Weights of a small masked image model.
Model: 48-pixel images, encoder arch vit.
Training: normuon at rate 0.0095, 14900 steps.
Data: 48750 training examples, 117.4 epochs.
Rows from block 5 of the encoder of a small masked image model, named by matrix and row number. Rows with one number belong to one neuron. Each number is 128 + 32 x the weight over its row's rms, rounded and kept within 0 to 255. All counts start at 0. Numbers have three digits each. After the name is the row's rms in percent of the matrix's.
Before each neuron's rows are labels from the 100 images, of 14848, where the neuron reaches its highest value: "strongest on" is what is common among them; "place" is the part of the image that holds the peak. Only what is clearly more common there than usual is listed. The data: streak pictures of flow and ridge fields.
# fc1: MLP up (encoder.blocks.5.mlp.fc1.weight, 1536x384), inputs 77-153
# fc2: MLP down (encoder.blocks.5.mlp.fc2.weight, 384x1536, transposed), outputs 77-153

strongest on: turbulent; high contrast
place: top right
fc1.650 105:091115080098060108104113126158135110186114127157138181144154106145118130179087092167161117098124126082115125121124183110145171152079125160126156155179117122127138093138130159143123124135137122088150112147076069165111150134107175139
fc2.650 081:112090108165158158107140107138136116153100144157106133143146131105141162130148061173111155100140148183085232164114159114112113117136134143195112153143115120119082183145104105128116108062101151053164152123091173192088142106144129114

strongest on: whorl
place: centre
fc1.701 096:156092098101150175107065139174174171126129149165121159078162100225178167087125076136116137147115169071185132071136120095147102093133107101121161145152184116118072164133140113171134164144140122164183167169148175171108155092095094160
fc2.701 116:105096137126086100188158157117104098120110069137128092145136137084132072144102197135120177120103072198103156204139140155156104170101091102137063111160095181120097122081122188122141159122129136104105157062135054138075098124168184164

strongest on: pair of whorls
place: middle right
fc1.540 100:111130136100146083169137113072145129158196096113138136129096090132134146097116148107083064134148106098129106180108098117115162172180099107081091146141143136141117059084153128118136121127160071105155126138124070134156114140205093133
fc2.540 093:138128126137074142105121078173098108142065187123146130083122133165147152140137182140129126137108126138139118136139154106092120083107151139127143113140116147165174118170127135112130118112148148139066131157155159067094132104106124085

strongest on: whorl; high contrast
place: bottom left
fc1.620 097:134107128135088137145115155071153147185182138162115227108139095149147127149072149028105069114131117143086155122120157131112111104138155149104132121160178092098193126142095105123125145159095124136120104156113115114129108133113121098
fc2.620 096:151153186155071205077120133184173091146106178081126072139164161102166099145106091175108138177069122173138092127111104108117134136169099129175138116100072129166116156098170106121153122141093075130139133158123108069149156122129130092

strongest on: high contrast; source
place: centre
fc1.156 094:151100079139095125104113166150167146155130156158130148152144148162179070128143130173108115227129142131145116143118178150093104155178154139123121149129134103089111172115110149152146112194130107145131123135151141113099134083063122159
fc2.156 102:121144189146134150082174078071090095137136100110124130113103176043067157160111096087127196116131146108128090152100125127168174144106035119100144119078159102131106081069132109165082131137134117106159167054111133124177112116174129128

strongest on: source
place: middle right
fc1.90 098:123142100159155179083122086064128162127131168065096158131175080181096183122118145094113131166103114148150091125131162108153130183171122113150179110115060130147097132077100108137123131151118164103133132109210136116095130061077142085
fc2.90 110:123099089066115143097046110207152149166106111144125134113121163177155144107156143140078169047166172089143166128186138076148142090152171120091104216144106169061174118141077144136120158153120069176089139167085147087112112144057183076

strongest on: spiral; high contrast
place: centre
fc1.71 099:164153165139098124090187154103074126172071127150123116129142125119108124127153157106169120138130091172059128106180123149096181174110134100149168139121170097137101124119127139138193104150180057187177109145092144095096089121160066139
fc2.71 094:063103106147147170115117170146144153103133128052091109137100119111078135106146176146093181105117167096172131108135187095083123115141106153154121229178116153139175158183124134070099071133103151125110094095193181188182094109189133092

strongest on: saddle; high contrast
place: top centre
fc1.154 100:151108181127164169109118118110162199112114221145109064086109087169069112086125167129143136092098168054080140129171143100151138113105160166168164087092114199080141098095067107132186086128105157146154112130140104105153110182107166079
fc2.154 096:073156086127110084156122186203103101118094058068114181151078095125141130187104120151116112202125119136155126168153125141161119088130126129154090120142080166205114192149130111127124100098179122118130170167115123146124177092155102228

strongest on: whorl
place: centre
fc1.523 096:152090183129147141120098148110095140147091112145123132079076127208131109134143087132151149107077144136093151130137114127119116094198121048145121148105132118091102117103068099127113095191146141141162172149096142097113150126140133168
fc2.523 100:112173110104097113130132128172142101109167101091136088179155087097096110106135159068124101145148185131145103129123117141155109138164127167145216123140115133151134113183100140169157150089147113108092100145166054141129143123078095168

strongest on: saddle
place: top centre
fc1.401 104:126127143131117134171187128151133115162115101076155133208109061094153140112134139136170166177183113119106175106135078155119207144118146138202105067152056127080138080137160086093098096105136135170157124083192068191155049109103124131
fc2.401 101:128139097129150169115151133123173169114065150156078121090154083171115124165084157116176102114091165154159103110181128134090120131144157156093127125062154138229145121131052111146153131102132129103093137096132101122128173130146164126

strongest on: high contrast; pair of whorls; whorl
place: centre; middle left
fc1.347 102:127141139138116106096090107133157119097181153144148146071152112138117161102095135158069143191156127110127174109128115090111152138143140110127154170122192124087164114080141099188170085167146106116131141165087117112086111178098125072
fc2.347 096:115128109087135075125125153142103141169143103081165197163131154113101095167098126172069079107200150120135162208115168127193134108214133128096115089135126124112131120147156134135130144111149205128161100109162134180164117074153037174

strongest on: pair of whorls; high contrast
place: top right
fc1.373 101:123096173092129161108167134045182164133131183075102152081094130133149128146126161162124092123125122094137133161127078090127181072159063164161093115138104147100101173095108115093010160126130126122131134084134141171078119142144160130
fc2.373 103:144137138131103050136141174135102153185167116126154178128170193150125099086136136169079127162132110151122118125131186149175143157126161134084090159157139161098148092089109120141132165106093141141092154143118107125171104173089030062

strongest on: loop; whorl
place: top right
fc1.721 096:095117125182164113120139148134134131125122108128137135079128123132133137120074171129152080142140008187063101120112102135153155136069112188097108058138136105178133169157142154137111145094122172138124153146161133189127148111111140141
fc2.721 096:076125116091090181112133147181131110148173133143126045120144172152115128109121101113122137105165168168177129084163147158096141120128140100122136176169109078149109056155163153179151137137112106129106107080093164128127121145185105125

strongest on: spiral; source
place: bottom right; bottom centre
fc1.371 099:115143141125124107183121155088096107133123127171112150127112118184125097092149120034152071105109123156151137134192106129143123139163132133177156169142062147079121092161146132045124115128101153185174102151121133175101060154109075158
fc2.371 104:121126128114081099150149106103139178133130166128102116087123103120154119105102051191120154119101201121157119146097149190124131154159149131131109116094154145084114140095068139120119126051146107142112090118105120089124197173179163095

strongest on: pair of whorls; high contrast
place: top left
fc1.247 100:131095089154140128122104087123196115128147127093145183116130102127140116089122126120138124161133126102131150166141129099199115138057116169121117086064143107152126175120139138158115171153065191132177092085157071059134157145209155116
fc2.247 116:189156146132129168114153128187079129083111125102081117168111139122140183169177141126127100146142104099099119068115118174086144093146136106119084176134101158121167113087117135144116114134126112141098161155069119171113154125127149166

strongest on: whorl; waves
place: top centre
fc1.245 101:148133140145136152100110125139195129130188116119159213168133127163183186132087084186145104145133160179125184094118129149091141135173110142100136100087100143113117149169058076117122150115105116102119134127078155155136139142192115152
fc2.245 079:065162087175133085115155153107157115137145148139110127086099182107116135129157110129078152101116119156145154136129149150135089137114132192085122134139138140157134079119132157134143115187078098155194098149111150099180123133143083110

strongest on: turbulent; high contrast
place: top left
fc1.638 111:144181106129145105133107184116133140143088156067161139156124200136163139183210135182173101142097184168065065142109066117144153137138132071078120115145157099092104074131144120148094166101114136096144144106147122106069151197126141190
fc2.638 106:113129109179218102132116078176123134169146087117102175090080099089092150146137117153136134166143110117110123145089087099122069068103078116159135174180099069150133151168129139100094097169157166196142155110093124130134124147128139081

strongest on: waves; high contrast
place: bottom left
fc1.506 094:059139185077169134117105195168125162099110118188172097125093091097082127095131108136174088095134061101055090143062131157099108080177176082086138142141137127041171127117085121144119117106125130095142106124110155122123112107098068118
fc2.506 112:183084098152136090137083088088109138088089152160150150123107133137091144121125123103083183091162133132082186160161132102129222117098096149119144143103143078123105117141153164139140114144152075117135083145115067110121153129185219131

strongest on: spiral
place: centre
fc1.275 095:131122112126113110123164104103142108181115173176142141123150105126088139130042085082171137155166184092074148124093123121170176147106151146143127176161055095100077091094139128078108140156136175138162133122095119117180082102071127112
fc2.275 088:148140128206157128120077109140147174112175090070151078102088141133151073097175177169107130140086154164183128089119159097122149137165179141209134103097157098112088147164109105123148164074106123140153114095124143126061129151183107148

strongest on: saddle; high contrast
place: bottom centre
fc1.423 099:131074069108150153110124160081116102157144132109096147090137142155174123090096192094110131099113136126092120154088076162161145169099118124147101104115123112099153115123109090151153127112150144152056079167100142124145245091109119119
fc2.423 091:156113156105131156170108149067147159099161115113128130108143132094159114132107102158156152178138101107137079126104176133153095136089159136146137092058121077116108129118117120152156109144181160122067163135214146159131149175178096116

strongest on: source; high contrast
place: centre
fc1.128 106:072112123084180083157099098113158097191126093147155148148121095158177108094127200123108118198113098119084157157113091153128112082127080084134169124081052142120164149091138127179147189120145126109168157158158138184124066163096158188
fc2.128 094:118093127142107187125183093063156142077121092177141134072138134094143111131155123178172143109098116116169156163137162109125138165133177191146095165192158074104088131051170153098152097144130137147129102169183103109074154139142106123

strongest on: waves
place: centre
fc1.654 096:156064088118113146128161118091118103153095135073059102106098147083105155125093117094124100120112146110147069173114131064204139141083130178149133091121123123175170103136165161080122178099110078119183155096106045154089140162136098171
fc2.654 097:100152130157193133140103084113182115130123149156143089158143107152115128164120157150188097105130118177113167132096109212145186099137105153163107153121108112106160153105084141108099139140120134151112099099156128106136110140059107111

strongest on: fine streaks; high contrast; waves
place: middle left; centre
fc1.543 105:142127124120093139084073128123143111113142149110084101126156133186100095052164150104059157144089126152160127154152092098160025148067103113140117132068129084112179148131184128154111090106117066095125113144122113075147103103151164079
fc2.543 084:110085153095107108092138149089111144115086155140158141083153119095146136104100091171202068108139112165137099128142118138110146145089129150099118097137144188161143142069113116145119160130155137123101138106167152145125097140136079144

strongest on: turbulent; high contrast
place: middle left
fc1.15 107:138110119159062203126138182116196132112119125169166125136155171139072166110133118128122085109114142152113108092107107089127131172104101051101133137172091088138132055146121140095155106142175133105138117148101174116103140142182125073
fc2.15 101:064171238153139104206048096085138198098182155108158125118150135113124155104132112104142186134146094145192142098160101099094162121112128135128075094132165106134142163111112075150147123131166149157087156167118115163106117101127130122

strongest on: high contrast; pair of whorls
place: top centre
fc1.149 100:101152101072190050153106161153103138114155139048084045143123108108152060168087133104156078173148095046108104123153116054102153173175185144103154092169078131067104132163102130078127125156128150117187110133060128142156077097148135105
fc2.149 105:109116123150189154131144098167088143139105097151130172090133167149083127146116170130169175124109127152111162134062116166092142080143117141092153066124158141150142068065161103154063144105125079133115133133145154203164092112111137160

strongest on: waves
place: bottom right
fc1.649 104:095112128123124132111079119128131116188156096088110108080108080123130188107193094152095158097120103144132194110100159196131074108122097115171136070126100200139176129077124125094136103139114129122115175171097120097173140078203090161
fc2.649 101:122133177155174145116126139129093125106106183146115101099130175167128069109138145144200091103132102124154145160123170092097139111118107134158181160113138100137098148177105076133176128090160094122142138147199107102097136097075170100

strongest on: high contrast; saddle
place: bottom left; bottom right
fc1.643 093:135111135104205142084140101123084139115150110117130096166078133142150099151078124107097120158112138081071112077146152116133073141169186143113149175107105097204113142120093119096132097161139115154090171131101139143105136131159117150
fc2.643 098:090175143106122107095164102143118143154136154058123136108171107085151138063133076159133138099141092148141099109132059111148152084122077173119118086109183124065142130117125130154125183131185118153095098127167114110167174129118149147

strongest on: high contrast; saddle
place: middle right; bottom right
fc1.601 111:147123139183183172127094146098150130131157103166141116102134123071107135087174181113094145156129176069148083086157104099120139089166158152126168158144112179111100149168108058132120134162123124155116160124122113130129091135155106145
fc2.601 090:152133150120115129100128163126140140083093138133142119110166154062124105114150190165112191086125160134155108137124208134146025077153126120093066148137151250109156124172129136144104094135108091133123126157142103127136132093113112110

strongest on: saddle
place: centre
fc1.718 098:151189151118146163171129150111162107136155024130114177154131128133148095052110188200117145162084140084134180120156169170084120164107161069132085130108070162147153139154091134131111119092099099128090066115088173106171104070193131104
fc2.718 118:091111156153167142053102133164131094119101215183122051069134119153145108163125114133149200075126087120208118139087087153101129108121114120135106173165153123142122158088099133092113145146080143133129084108181147121160122101110107098

strongest on: source; pair of whorls
place: bottom centre
fc1.408 093:122160133096126134184076114126133092150143149046175138111100062148116118090182123109153072099183143187159122106112075109166157104173161088123153112142109132128104168141101158149077137091076190109081128076104137136158118102152158096
fc2.408 099:150132082164147139118172124058204134136122151127098091143172169140127196126155142176075144122164144138111049155082141110155103133096161156154167137119138135134120100140171087116153144191159110110149146172182120144136129137100107139

strongest on: saddle; high contrast
place: top right
fc1.616 107:159166123163134099113157206120136172135140141111071138127242085101131200156079088121119113101170163113113119036072090119155101132109140147076103142132133168181140193140171114149094137115176186127152141095138112130115109122137140128
fc2.616 097:120118104130121118125086099113048138109113111115121155134113122125128083140124163122158045127135171091152188149133087203150173068133207128171140107128133116111138111100172128149099105158136128142129069165142084131150081159149137043

strongest on: pair of whorls; high contrast
place: middle left
fc1.354 099:150162072126100133160094079149062134130147123116119196120117133142083139102149129133185125153068116197110094121137151140104121166176115131134083064096076166138144132127201093165111153166133137097119175124151173169115153131142115112
fc2.354 100:170168143129122131153122111111154114104091142062167083168101125115197126082157149106149081142108112114110137118156093138152087108181089136149160187094149106188150195088116109140139108073109118127115126168133072097087084176161189137

strongest on: pair of whorls
place: centre
fc1.385 095:110163165098070155151093157122110072131162117153119132083149090107114148093119137087146139130124113132134097126216064080188123126052101095123135073145198121072134108157182169152180121115113144155132150127163107118112106138128095132
fc2.385 097:133077081196102099121165113102103106112079184131092076171069152127136058181132115143165081123152096095139137139083104148136139102151163131151101151114134132167150100159112169100074117142169150119169051124136137148120058101112096083

strongest on: pair of whorls; high contrast
place: bottom right; middle right
fc1.64 097:149152098113161170151124088083085104098133076104106108129100111083092152146087150172074163155100163129101192140088082117151108096080156161133127102078136141119201143147140160106129098147147141068149167148140180086099130110052173089
fc2.64 093:119129074128072156159158100090127132148106111106135134140129111093130145123127082084195116104157126115107145064114130139166152110117116139109124130184128075154043091150110151131137170184165185168116144095187128117067188161139031176

strongest on: pair of whorls; high contrast
place: top centre
fc1.362 114:170120123135146139186085077142092083126093080150108111139098108105066129169138075141142175153145132139126116101133081103070165105132087180132152105179122155110209156198112166133131088153107058124173134123126128103099152098144139145
fc2.362 091:108226159150150153161102120065148100067126179160051112088150102161151108125131091130152073096137183129185117092092143170154119154141117122076140160063172150171144134113104157103146133137113142122143107116159153105154161142145122143

strongest on: whorl; high contrast
place: bottom centre
fc1.23 100:106242120121165141117163104094107048130127164111101114127107152082161150163043155060137169196177106087128170074134147168089099163141135187141166110094103143173105144141121130115117149173128116167139143121150174090145150070117110127
fc2.23 116:118141138115100181116115200108107138185169129082086093118116103156093125088142166188128108082133140132182144097066118117149170097101131154159090120185131152147071103120141130161121169152068071104147158070147176122102164133107105132

strongest on: saddle
place: bottom left
fc1.677 091:115062108090123148125094088194166157128135190095211163101063077157124145102150203147147111118108125090138079141118172123176158124080122072096088112102125117145092147153110099137113127140123103137136116122111148096074132128139129093
fc2.677 100:157165164129122078186118155092140084141177083138081110135203096162119150081111092145189120151171151127134196110103138137102113150125166096160138090058116106144099112056165129111081122142099199147176055203130169095142044084136149131

strongest on: pair of whorls
place: middle right
fc1.526 107:153172186161154144111146182128136099176092138187150095148137090115129160151116145078107153120180089150098126090133110080129150126089098131182068131056096110136106124160088130091125099143116130109089090112086127178100118122122148079
fc2.526 100:141124085137081083073100149141171170110144120106148069119171129124159082118109125156130056179146113146112120108151131077135096148145132156085098132149181128131164138122146158164146111123151108107089172098174132142109132181116162095

strongest on: fine streaks; high contrast; saddle; parallel
place: top left; bottom left
fc1.627 101:071085164162101102111071148089111108135187083114089132124112163184178111167138134086180139158129124168119196179056124114054174122092136109133136065112160133106062154121157121140102120093128196138103101088086209186089091150176147102
fc2.627 087:168204159150157189177087141168174066122124178095123164117115116160099202102101160185117145070192164102085134186115163097103175182078152135206106176156087140083094126103081147106148185160123161122126099160091124130148151107160114131

strongest on: saddle; high contrast
place: middle left; top left
fc1.391 106:091125121142143131103151114134098112108127113148118139036131117136102164193166172082092147113105098189113144122151114168131143104087110137172107151152127127087148118154156117155119150158105134110122154152094179144132140181136139065
fc2.391 093:195153143137116171134145044128122078156120197183049156160123113113160147185131170103143129172128062159135157161085156123161167122171130142116149126109116206190069116126112183131136107139077122111172112078147150106112163131127112138

strongest on: whorl; waves
place: centre
fc1.757 097:094233122137180102129190084178086118147125131118138114070117162098101111186107105130171065079123094126119151092124137163127086118158186102143131136050177081106084142163141104134156157126194143132170047156067115098158131076126131176
fc2.757 111:137056124054077067106098166094099157170157056173096119137093096154127113108117163125151134095112156171072168178094174054095191165086188099073111034196063167134140140138125118077135098171098158112140161136126129147155180129135125068

strongest on: delta; saddle
place: top centre
fc1.227 112:139145168126153178145152076197132141168184137158135126146149129161160106095153152105129122097169148094133134118096123115094107094127087148130116093165139117063145130098102108033140121138091153191118133140096125118185143080147121056
fc2.227 107:169129173170085134156146162103113171152166117156094111080157068147147119115158070157125046120101157085091115082073161146096097143163095157116139134083119121152125129122078088137073099163135180135136108120181118129136111134180114122

strongest on: pair of whorls
place: centre; middle right
fc1.481 113:132075140151147062118172153152223111143150098184080112113055112138124137164180160127078162123163122139190106059121082117104104118133123179089146105090188144112150065168112141135158166154074093121134177173078141089132121130105187125
fc2.481 124:092143054153094114114105105154145175189111167166132160135130141167105086152156121143141145130089133161190150164177098111109162128104196157108102137123146117112160087163087087097059171131159081111123116136124069159119135193138123090

strongest on: high contrast; pair of whorls
place: middle left; top left
fc1.352 104:114114154191155151125085125132102104096182081162106139139113124129109133145104119083140135149170164126088093142130189118104140114131131144139150144141134106146137104144116120067189086188126148211127120123177130153125091094155123148
fc2.352 089:140097109113165082123160094152100109118144130152140149065136103129131171076172127180124132134149099143187101088136132133214125146060108136135123033165100115201152117125096157112170149128147115171113095195135069067174139151155076146